config.yaml
dataset: "simulated grey scan slices of phantoms with and without marks"
crop_scale_min: 1
loss: "softmax"
encoder_norm: "batchnorm"
encoder_depths: [4, 4, 4]
encoder_kernel_size: 3
encoder_widths: [128, 224, 384]
text_encoder_norm_position: "pre"
steps: 12300
batch_size: 256
epochs: 12.9
lr_schedule: "wsd"
decay_fraction: 0.2
Rows from block 8 of the image encoder of a small contrastive image-text model, named by matrix and row number. Rows with one number belong to one channel. Each number is 128 + 32 x the weight over its row's rms, rounded and kept within 0 to 255. All counts start at 0. Numbers have three digits each.
After each channel's rows are labels from the 100 images, of 14848, where the channel reaches its highest value: "responds to" is what is common among them. Only what is clearly more common there than usual is listed. The data: simulated grey scan slices of phantoms with and without marks. In brackets: how many of the 100.
# convs1: first pointwise conv (encoder.blocks.8.convs.1.weight, 384x224x1x1), inputs 0-74
# convs3: second pointwise conv (encoder.blocks.8.convs.3.weight, 384x384x1x1, transposed), outputs 0-76

convs1.32:118123108146106079138111138143119042089079151128114111142133132161188119116154127075108159159117142114133130134166164113174117106067140127139119150138147149145159171114101154111125116144125136135121144155170120121081151151171
convs3.32:150107162138134138157145134100134106104118115147120146203112181151140138123128126142136111124123131135113083185102067127146117076174199154122152115175133156151078131206127108125157085154128099077113146142113151089145111109132140104
responds to: dark spot (100); side: left half (75); belly (56)

convs1.133:145091173105120080136078122144164088081175111128138133128127086166154132132165156075148161184170087166157157111125150069155079113151218119117098117204125124130153101122133129176103141105151124147121137163142131138122146079075
convs3.133:145146119141108129070135127140154095059163114143119128115148094148114098105087144113141120127137128167128022163148161130079155160103093140118099090060080157117137117102132134073142181139157133116131139061128113086121146156126144205
responds to: limb (100); side: left half (70)

convs1.368:149143119140137125153155125164123190155156129082133146104106145115113122124103071136153100120147138134107121112127154097116125175088127145127166146105142149029131123129123079160149111136143143095139134190130108119249132119119
convs3.368:128119114087091179135105111120146116114101085105128147113161185121133143140134086115165124111090072093106101152124153154065111122186203191092134164083157071144196156130128127084160133139068199116128131102129150097099144107131141149
responds to: dark spot (100); side: left half (76)

convs1.34:092097172138160141141116173193130123126148120138162159186139084105113140173124126130142118111096176109093148105213125174116091151174135128149115130120123127116161058045114157095067140152057094150075098145128110098119101141085
convs3.34:128132158168154100159108117134112107147120116154176124094142029107122067198149135138095122125142062162161092142133112101140167153093119110125114117118086107117214156184124214153082138128147056146143146157149051123137136142142110095
responds to: chest (57); crack in bone (52); ring (48)

convs1.284:129132186090079119129094141100108131159208139142133196172125111090149114139139144119134110138108145133074110102114094166145126105137126094120116093171127111107155103071134173154133122142112125120076056104168100081111110119120
convs3.284:146082096114133137068148156122155202121119119119080095109180176115113202112081127125115173086125112140094175128129153145157167129183159123192136088119186125192060143113123081109112125094156132088121143113131165124108151184153162139
responds to: crack in bone (100); chest (100)

convs1.309:108103143195067133112137074204173059150111187125124143110112110129130123139142076126139095109117121149161135151114149120093108080049078122139099090139115182068146129184131182112136135122121108126133140164121166115231118153094
convs3.309:148103081141118112123137094143136129138123198184144111133140148153133125148159166138073115167070109141099133186159181099146121096198145095109135088143113155176227106112128120167185163122108080117096113171113134112162147135128145106
responds to: ring (83)

convs1.251:141161201144148152129108169117157107116127127139122157140070143081141124155157183103171148167161133114131174148147152206224116077181164136148088151125144164145116146081105138101104121118093160142095059192125154081115138099163
convs3.251:122076073111118124102088117073124140131192126095126090110132173200118144135083083162126105103109069094123124159075149158093135097141149132148114106122124121112071098116109110113116079079114134116131092115128165124105215202161127133
responds to: chest (82); crack in bone (74)

convs1.350:148138148087157133152179099106156102143152116188104125133107121110174106123047085146090117175096105091098118104123152142161113106215080149155051106158077164096105108139111076162152149132184118139100124092079136079137153094123
convs3.350:108139136114114112145137110130146118140093127158124129168111071176092109137082159104128138118140105092172168187057097154144133098118103087097088152119113132159114153128127137137166033132163087128090129111128062088118065165172087113
responds to: limb (100); side: right half (68)

convs1.253:138143095103155125114134110145132111132122157143154105147146144105111139083119128133134106105140091093107080128137144173107081142135138110145102136111130187093086158144142137149086174149134114069143157096117121135144183073030
convs3.253:140139131107123086152157107108110165150141117117068143095077086192125111125168101126182092135108117187159149224141103109116142134143132182140148122094100137107075122203102081142105115142131129094130123155117105144123144216103122102
responds to: bright spot (88)

convs1.54:114128161146163165154151148169162115096164190174138094162157130103175108167110155130205129160094160094079177122108172074078124088116122074132120141130123117072128132095149171136103148129051121154113097103134135116143110163165
convs3.54:141094113162108138133157126168187128114102133162186156171211110116172107151149149163123089104109150099119093089133143105134126164134098102086111155150093182182165132148115155147131147155162130109160153149104099110167179083113118136
responds to: chest (67); crack in bone (64)

convs1.15:093101157156135109096108169149178124058130110121098179121144077133106124144121154025112140174111138150122121103102143117120115121152131102167092092126145118136132098100118165155113144124117104129085096152127203108119146093064
convs3.15:122147101061107102092151116120181058097107150095091126131080095076076140082117089131135165112122128057144090185126136094107164114118094110126119160112133127142113128068136126087116085122105107151084111099096123133066146126149100159
responds to: chest (57); crack in bone (50)

convs1.291:144179116134097154120132149145140092137163143049119122114143144101045116135154121180127132093132143140090142135064119109111123148135118126163141096119110140068112137177152096076139128123105126093137170168150134142224139145119
convs3.291:126143129114087108174169167118134099201104099129171157091099130160140119153171167119083112120173199155125087133113044056070142168092129159108152128137069078084150129111127172175127190154224070130123096119101172127137149190123133180
responds to: dark spot (100); side: left half (80); belly (55)

convs1.121:115089100140169150127164131076113128054074091149136120129125121160148123152159156111126094135166152160093176124134169117131116062102143120078108158133149104110168158077073174153123104117188140175166128115118088139147104129136
convs3.121:133121114149149166141120155136147150181148195096150151148196188081091115175118107073114145139166133124139190150097145156147141108133124132165097117167133115148142132102151170165155146141146148114103115151151187049090116140206132108
responds to: head (68); several spots (49)

convs1.318:097108108071113115146123060144123113102016183156101081151131167160128104170123148144128131131157105133068124150074067125122117105175089167165088151059087184110146153100124150107149142138186138109115127130137136120166180122106
convs3.318:130157168128147114119157103131049119144132169150105172119142091112132111091137176045130146188131163147167188191141137147141140146140126161094138171126115120149125132105155108112116172182136163134127135083158098096128060171148104121
responds to: head (100)

convs1.71:119036161101137140136140185115131091095158131118155129175092160109047107188122120147112140110115172120118091127137084137090123130133097156110095111150149092100092091104126116103109209121101132119128112143111124115175194073108
convs3.71:148177106133063132097099168132128127147160145097145104088148190112082128132144121174173075062139113116094127109143085088099176160149077121137096115082132109072123121139108156130124211098128137104079133149079166178080171137147155179
responds to: ring (100)

convs1.105:145133132171117182092159131102152158160093165160101139125109165147157128135066150137151122087099063130094132146140096130133159061127152108135083102099111156086110155119151163115177159115199151042146131100160126164149159163134
convs3.105:069118118166132121086122087101207127171089092104120116086156174119094065115150119197174152109099163090150197100109120124152129078120069136129111116116166069104173083087135122120120136113135135102100104090117167134075195151141155092
responds to: side: left half (90); bright spot (39); several spots (37)

convs1.347:114146132081158154121142138161121136122117182194135192116094148160153138128119136137131142161101057139110184136127100140168101076203185096136053111115158189174148157042141194108111097106177152159126126141160154123119115111191
convs3.347:090100108141101109087114093098152141116138121130136111091128162179147096094098134169169096077112064126109116148151123138114156125168046117098113116107127112103165035080110110073100065107117113049157111079121159109145185189183112130
responds to: belly (100)

convs1.374:101044093088097163113132092136109089084063182163117104165146160168126145211143145129134128154160116125040075150091083136148137105170076148136059100129140170087104156097114122186098116121198115121077167081113125158161137102092
convs3.374:133104102094113120129081137148167138114148102127163045173093173151143166154136100189140112067139103120099092064129130123119093076117125122137071059104111136116139142130125133144119104040123118104148146144119166190149158086136169144
responds to: head (94)

convs1.337:080144116139097161095097106103153158122132137140109201101137162145158101110094101145122118154219047105114151149161140158131108121170071139105112119075109188110108142132178128134123120147166121073098133153158156160136119115063
convs3.337:152095110123089093120121095152218087065089139129191125115095067114138094131071094106152105111156094155143092091113146090123138104110105051090115160169097158119104152132123153089144085130120135103131145114096058048144140141156063111
responds to: belly (100)

convs1.321:131108165118151133165131113107176118079107135136135136177147128094127084164162161122157183139094114166083163127102105091135120111106165160150115058170168097171097071091125130139163145125165143141162137104146134102082133103140
convs3.321:163154205019160146107152158140151162152255211143118151097107124119107131116143148125129147166212176191162122125128161137115129137147052100151120168148108085120117135137131118134133128158123161130106143095147115109123123101136135100
responds to: limb (100)

convs1.116:087036100128119192124168092154112077090132197164119136135120153137151132255100114119154141141140096117077103135100111115115147105192093158144066119131132165094094097079126138180152095137189096126072156124119117155179120100084
convs3.116:107155163141124128135136132125134119117073110145125176055243113157112098124108166097109146163117132175172123144112106114108180176100125107109162184130128113137134121108147141111127174179100121192115128106110105141112106181102071128
responds to: chest (78)

convs1.140:177059153119115103126101160084107188103148084116121137130132132103199152115081123128122093138148121172152122113192157142121133149160107123129137119105134086147134134124122080127089121118119144151115144120141160123000126168170
convs3.140:114164072097131106152187128188108137056064128144049189105037126161126091066126138121201158114192093069103129116163162125130097134149183119145103142165132158087113124034126126096126130165105141154105219116136108166139112099122138155
responds to: dark spot (97); side: left half (73)

convs1.78:127093177123094115109120125117160093133088135128124148064151127153094114094110144139107117145153119123072135150148131119045119129166177129141146130100147107090113120079144162098142155119155104129158177133115122063143145122154
convs3.78:180091212134083094076130109142104084130067199070131157058134158126099092087048071105148138115142089083187142073147142068086130171141136119109125178097150125142160152054134114088057102161065142136101127092072158035094179139132172093
responds to: ring (100); chest (55)

convs1.348:149152157071164100143099209067141181091091099108138122116144075168119140162146120054120152151136132160138125126162076149114149151129094149144140122125143103205126063131144077169150154121104124152092156141119133142065158103077
convs3.348:103075095160097109112105122122135102143135117140117096089126135068130160123114146163119101059115134167105095092128099108128156147085114088120119106073092080136115112094140113107053174089122103142122132139096142153131183077082130153
responds to: bright spot (64)

convs1.108:159236115117118158135108096217153129152173125131127073130131142068152088183141102108121096114139164127111109076172124116215110123169090154150134122216130108123143100204104102110149183121084146114155094125117151142165117142147
convs3.108:101188104126103154112128134125135119114120060156112066092124117132118146112144146129136121123145113128118138125159029098123084117127105142157088095109041096036114102130123095136131091063145095150120115124099100140132133122085098148
responds to: side: left half (76); crack in bone (50); bright spot (50)

convs1.274:146123114138128123128089152118127125092085125155132187144131105134123130126104151085124149181122093117104118150133133121171117098199120107166053105106129153173115127120064196093113069108178163139059108153142160153112173057108
convs3.274:140140158189127133134148164168084174153159129141087183124141146131131087145142127105108168089137187155119093135140137141160065124134107126159144128168145113121153106203147100150138162179158106147129170110123122124143118111089124087
responds to: bright spot (87)

convs1.213:114146120139158147117142134075114173103130165157123127149127100091152155168138125088192109123065149090081133130168091175127132109194098107145124135149120096084142078083141148165123136117107119095084095109101099140122095172170
convs3.213:089141103117123139134115124121166090149099118075085136122182118129149193183166054140125069137081125108132151084102142120096117145121088081104125173159157032133047089159126082184116103136054168155147123160128122130136178131162128117
responds to: chest (98); crack in bone (94)

convs1.70:151146170127140145122136131081161131110091117131106165110131132144170114083116141129144132191131084121116206143126178131092113182219151106127128118157132109150117183097143122123146098110120138089115180140132116114109115121141
convs3.70:097169092073146136127150114145100128089105122160151140165107123148168133118097148124177118168042162117103087149145159147037098156182111144157123128141131096139111091088129147116135163144154056108155155119144108101163166133126105173
responds to: belly (100)

convs1.269:122093146137160163144139129113140173136119135158130128120146131128153140134140133077127169174117142123101161116182114127163140138140101151121117126134102101229121147158138141126132080131122105163125100125140133134000109180123
convs3.269:197130096131132125085131140102118076087083068119158137167097191146113141148154141130141112160137117087089085132139127134130145072157134099156119129150150133097181117107129132080164141115133154131136116185124174116131121107128146111
responds to: dark spot (99); side: left half (76)

convs1.367:098142151101117103140126090168115135078109155145137167125113133168120117097147124157148149161080092107072067139095132133059167157147105123116096136103121108131142091094083143111141086130165095112142186115142152124158150130161
convs3.367:090148111116114143109155147147072159122149094200109137193129088125172101090157190099127132116111145174124205114111091134143129117148154139107162116144122110089089139151131150083168169140121098112195159085124074179188105091102061159
responds to: limb (100); side: right half (75)

convs1.102:103040079146123196160135166158112109073151178186110157141146110141135130232067121090145152130135133121074105125167121108154172099128100148146065125103103207130081145145128140227092123132160115124138136112121113128139142098105
convs3.102:148159154128167130147149098104125133127104131112096195088160093136108101126147121084117170147106139121115094169111134151116153145128086102143183170144152086117133112180139115106152105193098104147105107139132113064106128142129118110
responds to: side: left half (93); belly (52); crack in bone (49)

convs1.244:146151107148054105160094117158211072088126118144129126115141132074118124107129148131101145113150145148133078147177119128110183147141123086158079188144135157080137141167119117172086153136131133094110110127107167154135136079140
convs3.244:160081095198100180152193131104132097178125153136097095120153156126145136117167159122168152119156142155050156112124168158200107089096130084108137088159155132128121130167127135168156144105102232117133162066131137124152109112117085093
responds to: bright spot (100)

convs1.216:123108176095151103125183075132134104187078141144113221108132124122175127158111186099111116190100086147140132113110107088151121086175195125161112127179169089132164144110165162193154146095163124181119150126164129086115132117173
convs3.216:133131092094128125122145127137125093086101176146140147108195109112122156107150147108113166166164184145118122130111155148160135134124225148126165119109162137137170232127165121150121130154101130162097125126147115153135089099104146096
responds to: limb (100); side: left half (73)

convs1.63:101123127078125094157085139129120081103080092193094102103143101153133125113150113161071140156125069106148127114157127109141097141183107130118036134147167105074137093094146112105165126109199131131090198082122114127188116064171
convs3.63:176119127140109150056112184097144159121136114135101113125171198065125173034077135110138146161122123108091130071114154101098131139143127160127142124138118096141075117122125116059143175115154152097127120023106183124112179087144128173
responds to: chest (100)

convs1.10:103127137169146182149116141103101123103140201143131145161146099163204136120100103101144123131115108213132160062148133146183156078076085124088111107171129122117112121111134192152146104137158129148138133130125157123092128180127
convs3.10:100140141128110122114096131149141133157121076139138103209133106141141119182123152140072119151169166094107177147106085108129119115093112066114114079100148167028130137081129204087151054103108081102151171101130067120105121127132141066
responds to: ring (100)

convs1.153:126110157127096147101144091153128111159097124116131147138111134105153126118131165141137121113145100157119081178112103144141133123134117127129133115099140070101067114070127129155137169098179136138086110156130120096128132162153
convs3.153:118096156102130096124117130104157120164058197019135117077110128083061160144108002126105117075150093102133177122083148123115100089122123112151103115072153104119139130160119143125123066113069150133072096152129147099049152131130162115
responds to: belly (89); side: left half (76)

convs1.378:089126125112175163119152062158163118173139149141126135082061161141157116138148094098086169166089097089170131152099124140166131114162105093186084140153115171118140137077095122113106141145155105158144157140175190107137153081026
convs3.378:135140130080126115130124126083134132114147156144117141082110118129060126115083144154082140124072091089133129149118144105071117138124100116138119131153138058132106067146137133164097058133129113187069078149104089094095145074092131120
responds to: limb (100)

convs1.143:139155183100181100129101122159079091123123153159141135130109121120157147117116121114132161156097064128103150099130131121163101107210091145133065109124173161169122107122058164096124118113138156149060126139188101112111125054122
convs3.143:187162138141133172122161182160146147118107108143129159133130163072113145157131146130149132174130230142110095093152139108172106095170120166162134124158119131131108119186129114147106199160146078157119183116125125163086149119086157102
responds to: bright spot (76); side: left half (76); chest (74)

convs1.56:119097099133129155122159146174145198116048147122167101151193075152100130169117134105142134195120158138126069130127086146091164175171061138129153152114145101152071120133138111185126084142094104151102189043150136137091181157115
convs3.56:089121126148135135101124121078170135156163128085090083155140134102121121125153068137144136063151043188126141145113138120141165084102061033129058104056083133115091067115109043105096184079134130107150089150121123155122145102133131165
responds to: ring (90)

convs1.255:086133120091126125131148149157104104099090113119139131166118096126121130085124164079138104172122154095093150108210115129084136169186124096105155129136132137111123074136134148117143116170120128131129162087153135128157172098105
convs3.255:086122131174147118113109110050147132143120110072146095150098129139078031097145070193106142109149078201122119127142103106181198106155076099110118067121123200087157115157089147113089149097138085051121050106116121149099136175094133124
responds to: ring (83)

convs1.297:125147190138121142126140077115130089160097132179113161081102143138183105120130175110105134169104101135118180109105141109114105080215157114109094098164143112078160134083140144148138126100141101147098145151145145091197117124149
convs3.297:124098131114121124133098146126134108121143143124135107133144128115120164111136128134057147128216108117143157127167125115167139161116212122112143120098146166133164255133172167144134130105134207184115124117106140151127102104113152098
responds to: limb (100); none (39)

convs1.186:096113167084105149108172088094155123152058144124118157071095131142189133151055187127126117177101076110059129108121090099089121114170156090160105124143145111064167144094169150171174118109149119116142159142125128115151121143159
convs3.186:142104135116128120133119125132137112094142157137135123120152079147110199123164145121088133143194142154143126172140161132190153134111243121103150126125120206143173238142145137138143147127134164189119124129127104144126088119130145100
responds to: limb (100); side: right half (68)

convs1.87:156134082194120173156125153112146111132157133154136168083158132140136118126121080104148073110137097123144100147208175150147139124150154137152116128128091133146097070104113115134121174151104114093108112127166134124150117120081
convs3.87:125158165088211131123184162170094161180167189164121130131114090127176127102159167107124152165124134142148169157140142184128106154133082152106096140123102102109134115114135125141126131144130159153149162101229097148174089129159122101
responds to: dark spot (84); belly (80); side: left half (77)

convs1.259:106133152106118151124099150117090120145180153154125255143124099108158108169142129093139139128088174132087099109161134209156141048179096121130086082191124099099168076155103161141135161113142151128124075134140091101143105130140
convs3.259:178078106141115137027135189123111242135162126124117135101147178159091142091086149140091200093147147141107151137142130150192149108139152139171099094107161049155085141113129111112098187133120117130096129118113164065104132190174168181
responds to: crack in bone (100); chest (77)

convs1.68:110132113081169129123179122124139116049105224138111139152167103096187124178117167109149140132118161222069131137099092090124133066108099167112095102128135125141140118113133153145096144173186156182143135064127135108143191141161
convs3.68:122106071150097097123100091105173086096052027104131125097125136140107102124097093158144102069124109078112130139121070126081149147118117145145142132126119128098077080141083125122101100116140072115120083133104150123100161155121110184
responds to: bright spot (71)

convs1.194:105133136120133131128113080208180169200127217101145090131145112171127125127126093144123140139127115088186152098090147158122107090063115143125146144140113156028122112142091103136148102130142165096151151124115157116255109197106
convs3.194:107146157156127146137093055108136093140124082119089103131154115099108127151095129136157181183172171145151109124143126130163161162110159151133087129102153126119080155096130104130090121097149094165143136160143168144090140040122141145
responds to: dark spot (100); side: left half (76); belly (53)

convs1.352:069125045121186082099187126087155167178136162181133146114098124118148147101127107111139091116104104096202101102175097107129171113123116143103103128188108087071139049147113153153105143107163170109121093167111157152136177113108
convs3.352:146150201118243111114151114145120105067152111141139158179116125124147129104092122027134157179175121171186088071140129155154095181101099130100135157151142106184138167097110117098105118157088095125148148132225144085134081129119127122
responds to: belly (71); dark spot (52); crack in bone (48)

convs1.16:121127124104152144148146139142144089092064184139125122162155113178133115128115129103122128140143077115126157177132107154147105041122139168139063093118153151097133140025090136106133140107195117173131195156114084146188102104139
convs3.16:085125160143160120082184095148092120140105179160145132066122116146126087121089171089115118120146098223192160191154097142133153137055084095098076122060129073117095125102161144089112141141120186153111145098168119093138102144129114109
responds to: belly (81)

convs1.243:127082136071082118114090069104163129107063111153143102131134176165135129208149153129102128154124139119064127077032152132109148091144115085110119080152125131150130226091083159246128149134181115113139157157127150125151151144109
convs3.243:122130092180136140146169168127101152140079132132143191156135100113137123132138137066151116153130124135102188185132114146159163201162120138144152173127115134116105136171116164123240184187204111123140126136154086121133108163175134186
responds to: head (100)

convs1.158:107098126062086159146124072130111108086083230171166102138144133123116129186167185108177152171114140125080128066055099132086127053146130116139073145136151142131118171064099147187108094144172136105148203125115143158167092125122
convs3.158:099136086190153134183162144132171143136085148137119168164223077096140116163161131087165117140144130147100162177114140146124179163141108091122126158109150185151118135178118128137194156172159144130156150128174091120140132160194095141
responds to: head (100)

convs1.156:134137119121145108150172139090138103112119147158148150114130142130131130128098114131102120096069150127091121132096111143125147082169106129170101106194132088072125122138131114168137142145162125169141096094066119114156153099152
convs3.156:129144133116098134143144179146077191201135185150170137164119149125115133118161147144095146139171105099093170174056165156175136084181155165130112137110105136104156125170119161148167080137226116133127141126105127159118097149134142080
responds to: limb (100)

convs1.6:145097151159072171121114119084131112138135130158131148145078143157115126126191114117128197160077153142133111104152145127100174112171135114159099130147158112100118101107134116135156178121135113094093135106139086068130117117089
convs3.6:129116117174202111106067094093181081110085069091099107133198128113108087141123096157081108145094120156129129110099084209143106129103121133111120088131143114119103133134094138119161165101059130151113090140208116130112132158148101113
responds to: crack in bone (100); limb (100); side: right half (100)

convs1.301:108118125115121079143088126167183122095112129134122109122076148138107117141106130082130121091137171110128022127161067128140177118127087141152099121133117117103125109148149131167110153089115147078109102142121139142214168079089
convs3.301:163151124104110103173180137094143167122131079107096153192138135103119135128181128103111131184075142152139116081156156126113123141140138102185172104141182063149088133160176107155165130155115103142142126153125140095130190083126119165
responds to: ring (94)

convs1.354:150157106144179110113118082144124081136098115145135143131169123073166098132172145117155093138128075166168143145147133123198134117123141115117122142163119097121061105157113110157152111109082108171153054103146110102150112171112
convs3.354:146137123116142136097181143178097141105089114181120150143108088112148122067137174098137135139120063142135150157107114165116091149132105106096151199115111130096119140098125131102138084158163149147141164066177100085155071101110106120
responds to: chest (65); crack in bone (60); bright spot (36)

convs1.36:099172125154152121107127100088138114103189079094135159131129103119094123116098128119109161155123129129139122137107127094100103170147084135135145129138107151097164101137101158118121110141113142098105098154139146120219130045143
convs3.36:136127128107155124156116180131112119192164112107104119223144149080151142175141140112107117114177108140119133157117112154170078118161083111099143109095150088113098089161132137131106209125156077155115100156146180108150097143119137125
responds to: bright spot (92); head (52)

convs1.375:095062079145092125158124105126125085099079145150112170132088128116059143101108129133108108099084108156108068129122090114073158172134115129146109164129114096131112090085107135114112160140166151114121155124145110105149133106139
convs3.375:073113135136160133163164117150143123157105090141132146160108101113145103154120133103135106162118131104106114176148115141160074160129163156101165151146132171167142157151185147172141166159162118134151160139162087164164106072054108185
responds to: ring (100); chest (51)

convs1.326:145106090155118141150160138135146117040066177152149105126140130099114074110077129132151137120136120126097150103084152082080182100110118112101122061133135110077150202094160170153161120148123165162134145114116110184160096130144
convs3.326:111159177073120098118093114096104088097148097122150105049071112153115159081149142140137114153162101176163077114129147120076092123079172121093110088118128076137150123092151128087078103105062165158116128110109119122111090082120103095
responds to: head (87); bright spot (59); several spots (41)

convs1.373:145130126150127138137130166025140144123130122156144157115118146137134115106135215114142103155146169126129119119215145093136120091130128105121107153149127114187148143108106154125109117141117123157112118129144164107016116101078
convs3.373:108140109113134161146153138136090096089127141093161135174150087116132093083065054123114082124152109153107137142079032098159130103139106108158115138112158199134092125072127113103168148144137101128079104134139085054146127129130109129
responds to: dark spot (100); side: left half (79); belly (54)

convs1.357:166132155131126099157082165100124107099087155151144180109131116138123134125099158096149130154139094080100142085162090151178097089155122137184054089106129165154120130171127140135119158093182152077105137122116163124128174059069
convs3.357:138156139137145115136154183144134137117172086111106145170085154119130117130156103120137163168115175089137009066169089144107066156099115104180160111208134098095091099176131123160130070139130080151138159147141135131150117078095137062
responds to: bright spot (71)

convs1.178:096044114095137148122132124119113117090049172147144151136148162184117138172119136183121129143165076122038089163136097145121156116163095139120096074135171158098094068112099137108143100141197110137090202115072135145144117108135
convs3.178:100152124106138137115178123118132127155118136192091186124180092174165060075118186121121168152119159137166198123108116123096164145142135102101159166128150077119115139133142128100142159189178140150165136084136089161164146154099045135
responds to: chest (90); low contrast (65)

convs1.41:098132168137159122111105190087129140080140159175104171090149102111126129133155186121142140122165159114101092156155146119136133145165144145126073137100190085122169130214157132123155086087096157069146087091117145149166155131126
convs3.41:112139177123149091133100139162161117107106126166165129204185109130127146140114146049158099095031112184136036088139126094076155149139144121143121132114120122155109150137144146133148128136160077132137139176126109163165074122121094123
responds to: crack in bone (96); side: left half (92); belly (57)

convs1.192:141101093123139145145101102072200161168134154169107101167146178175208121118134145157109114134139155148172090136153131157138083111102143119140099170167118110189104164137059176133129162131118127154133133108148165168025103135134
convs3.192:141166096118134124118111156124090132111095109079121120127071139114087107140132120126143135164059108107138138169118115101151154121128136104165141129119143118118162175056130075048118116113183087122086153132115145144115113142131124174
responds to: side: left half (70); dark spot (56); ring (44)

convs1.125:084038148102166104103121165132144109074083116139101107115130124135000102129105094037112157085126131098129094107145098134078101138177108154147141095143114104106116107096130135133101145118071142112106164182105159135175136075122
convs3.125:151165099104140122143105133121146144117168152137116041109113144095131106162140134175111156099118141104109127154163086122169180120132121158180136081171147163098100136173086144141106180075141108119109107172138147183126124144117130212
responds to: ring (100)

convs1.72:083198161113106150127157085107126105130112115167108154103084169162165114115094144132087117166114070123093161169138149111161087053163142089103049089152127191073117144132110162131161134120199124143086165146143176111178167089154
convs3.72:092127153144125137127138089132157127210176121143136114081172120157116041171139150174159123093083092182135169117085136129097161068111040092100059137117121059110153050098124138149123173118139094079098123123128098097122153150158106145
responds to: head (73)

convs1.199:110134100110141102140128177145093059126071117200145091125145112177148113116152151155091152134125070151142175148139148100121134102130137123081107116143150138059158092081136139101163158147128132154129193101098082185222112140151
convs3.199:098163171152154122211144088109126090134098119122146157113152066092151092205183124136101121144127121134165114108103125161158088115108148089141120132132140161133151126164137155190139111157116084168147130224152074125132089159114083097
responds to: bright spot (99)

convs1.262:112138128086134089138105146121099063118105117139118157108081085160103130151180171075127121212140138120093116196141133122154150175170113116162128125136151129155138159165121140141100129103138148134127154111138119109128151061090
convs3.262:077143144142145140126104141169174115082088128175137143155206110128163142154076174097102123127147180120149050143162176085071121116097071161157107149142136129116176106069150099098172095148166137130158180119148088111158112188153100142
responds to: ring (69)

convs1.349:114162107096157153141100095087125095170066136132129166113141099200121121120157103164135130172136070110111127150113120071113124115143135138114106107142114134090127119051139103115134150142147123140079243133114143125133164089163
convs3.349:083133148181151151181141054156139049124141115166114145110174068136154064212158128129078106136138114168157095140126120150177173110067099110078130171164110089107092129172130139159116198148109092148139142211145070136154137161092111122
responds to: chest (73)

convs1.379:098047093169146140117188114123108136159149160164134142142108139152154162255077102129198106202137100108151150098149115124149150099194108137105079167142126120113119048099147145156131088146167106180091119133105119157115122119095
convs3.379:122106079108155125110149118119114124145101146103109104162000096092138142091159089129177100127130107077092163120144141155131124128169120115128129089123118124115086140140126125119118135102179117114138125130171118143133143097144138138
responds to: belly (97); crack in bone (85)